Rows from block 2 of the audio encoder of a small encoder-decoder audio transcriber, named by matrix and row number. Rows with one number belong to one channel. Each number is 128 + 32 x the weight over its row's rms, rounded and kept within 0 to 255. All counts start at 0. Numbers have three digits each.
Before each channel's rows are labels from the 100 clips, of 14976, where the channel reaches its highest value: "peak on" is the class under the peak. Only what is clearly more common there than usual is listed. The data: babble in 24 made-up languages, each with its own sounds, syllables and stress or tones, from a formant synthesiser.
# convs0: first width-5 conv, stride 2 (encoder.blocks.2.convs.0.weight, 144x96x5, each kernel summed), inputs 0-95
# convs1: second width-5 conv (encoder.blocks.2.convs.1.weight, 144x144x5, transposed, each kernel summed), outputs 0-143

peak on: /t˭/; /t/
convs0.120:092152116098130146117126109094143081140067114161132201139110102084147136182134098086160128141116147101092138175146187143050108121137093109104069124099104113131182120128119127081145139157125120111147084087142144102123111123056094152101153132085066159114071134109156124174206157160175097078
convs1.120:185116106133069054103090103120124097143130197126112129064142072096127116114080083115098117067124177106111153153080111112183103108125171135102186132179128094104146067124102136129163146115111160130078107115091100100078134095119099144143131146151099103119095118085122139140151166087152104101147099119092142103161166106084123135119094136120121092120122103170132176044097085070141216122179131187113154111115142118122130058146104155192118

peak on: /a/
convs0.74:153115132147093156113139091095140120093125098161166202110111119131089151132115127065139097198153145152075142102191105098131119143176126133138109195072140138083136142093131171100127150175144173101150137101153207158134107121148212144078092143119106130125126171143180085147189125134177112124
convs1.74:139150201091130041105135144150181094110192088164107087082075100118101096132120125128102140091119155114179118142148096071150092058083163114081154138158099108103144120117158122142103140122147111089062193131094102100122072144149130136168175142123143075106164148118126113127128145065120126156119182174119128155156106113125174057156087140138105153121099070144137154074097117183162179141108147107155105149154155168117188123103180096125151

peak on: /a/
convs0.88:177169106124143127142072100135114163157135060124112136111124128140141081109084132082142131140121138101116091127131155118175128163141176079137111172158134114147071138134108160158171188138193149136106144196138189133162096092155170185111090097084100148118156173074178102123116074092132126054
convs1.88:146100166117157084079141136131158086158208122130128125103066144098172122167142101159117183132186130158138092127113112087088111116124171153135180114155126093090088114153165159150102136103162154061104154132091150154106145150085150032098160132128107124127151161154128103105153135199163113147207136162128049162130137126179172082095103163186133104087137137130108128109110128134166169074116156156122153079140127155113110149095061100073132

peak on: /t˭/; /t/
convs0.112:167103138109136118116128168114116049127179107159140160067103106102140125092089100088056146165084103175107140079152127119055120117140080128165130154126133104141185121125101133050121092121082092112116123122100095129114136140142082083130123078137049165107058146089121091121128132116168169101
convs1.112:111115093137088101097098142091135161116189152120130117108139117112091125202102101082123125051113108089201149165127155122154106119094143114102141189117073160137160143085139103147138129094101113153130113083048087109055140144093118098155114130171070095090143113123145128102137150111085159152086079102122113145203038162118146123147069116156087139148132099166119128078099106117110125097061152143087137092121161099105150167130195137168096

peak on: /t˭/
convs0.49:125152145066193144151130131145129133110133109171135187166138156206155186145142131132091095144153129135150152105056131105127135158099094110105193100065161110055151123102172158119100177118146108137070073123175151129087174157157128072163133164103111143118102128131115065147111162167147135105
convs1.49:112183162151115055113156133105117239127133085147109141134135097137113090125157143125140115169133122160132135151144151065074118144130129126152138115124148109090119140132172163146126168092093119167129093138069073114174183139095104152123175170147115100143177142113154140133108184146111128135165150094102196132152126158066123145137089058112166082153099158065161162163167148105125073098133099210152155102129055135163081157089115135091140

peak on: /ɔ̃/
convs0.33:080118115138112123202121135137130108132134196118116046099138096125153047103150081136142083121122159085120174182110062120108121057135126128097100065192092091106177120117138064099123168177091126121070118160137136102145135084123117181141164101139152133129132123113156133124140106095117169106
convs1.33:171159105095203118132100128135089137129164166202116069124153123146093149143127151161032118155101100149140119121155105141125180127133088100141156133115095175063082118111185193114104101101120106102130092138143155136111111143098051095153128131124141127126088090039054167096134133176134127123107140094136101147156106156142121137104146153145138165146157110099179121146082129147085138170120104096165157224192129134106124126091077117174144

peak on: /ɹ/
convs0.131:081142145127157095110104082141108152087123121227142101168145135205117127173128134109150081138135116083125158104056034116117117081130133111120122104105137099119130116066114136181137104087164115110134122156132107101089166136100106119192116183126160127119145104185107102117135122145153044166
convs1.131:125101166164105093131091165120162153092123151176116078140142110139107144072183120121186162180205146187153132114173178161151146127127150114114128131101130114190076111087146087095118119129109202137121103144075083152125109158148098159066135141146131114112128117161177100096120163160132140157134098072108134114177111149127079115124114092124194063167120141094108147097127071108122101071090163208102158074147071115099146092129115105080118

peak on: /a/
convs0.111:170103122120112115077130108084143193070154122170164105107145130075167162177112144107134130097129121132159131119129189136045149121120106057141202178106098125066157134183072131118190137103163086137167082125120154092127107145100134135097088099101109121158110155121068118077138123131117096110
convs1.111:143150157114147104150149162164184166150144146114125105098072164144127099159162097161091107059127191148163105202149087028136128073148154162135165128155092108093149104138125144154080104113154126089106124129074122102132098146120125141118153178142143043115106125124095076052124109065153118191137174152172083109158140117144131099157034100128182150173138130141126108108108125117109117148079196141120119130118149150158105172100128151117127

peak on: /ɔ̃/
convs0.67:135104108081129127141080150104128187147180154094153075141155122114075178090135092079086145166126137151124147109151114128182099161168150068174102138141143157136079192119129072131060106065152107078114087145091154186161145157127119132123129133135109094092054091110090087112106123149128147111
convs1.67:036158141090090181129084142087110199164178111153103112156073119141140136100106064166136122138165151122141156121141089119133101106097106084098193153074130126137133101154078080114148166125061113182102060095064102155102117101143128143137210165101131064083138090140135097129175138137098136075111159084139143145112141094132096129152115110146090153113123091129092134125158091107111144099182095138127101073174107152158179159123091123134141

peak on: /ɹ/
convs0.66:117137136130217158148153105142154145130040181153148166087123143173095128089143138154128158141145110122096148148112157150079163131045096162144118136138200139090103160122130195131165137096087141133117121118103108156124147112169132139181156140142071116110155157139082194134183129069168148163
convs1.66:190115092137112060071160087084119171162135159200152153081150139139154065151104109176113158169132083206078100158123102121143118067092075158158113059121092124086138118084069098097129148109127148166121117108150122151148138139163084081167120129086128106147066102059140166187143119125148146145112114135149095208195185138160095137152111138105122201094106135102132127137131124129154164113123090112126121094155156123136127117129096120140127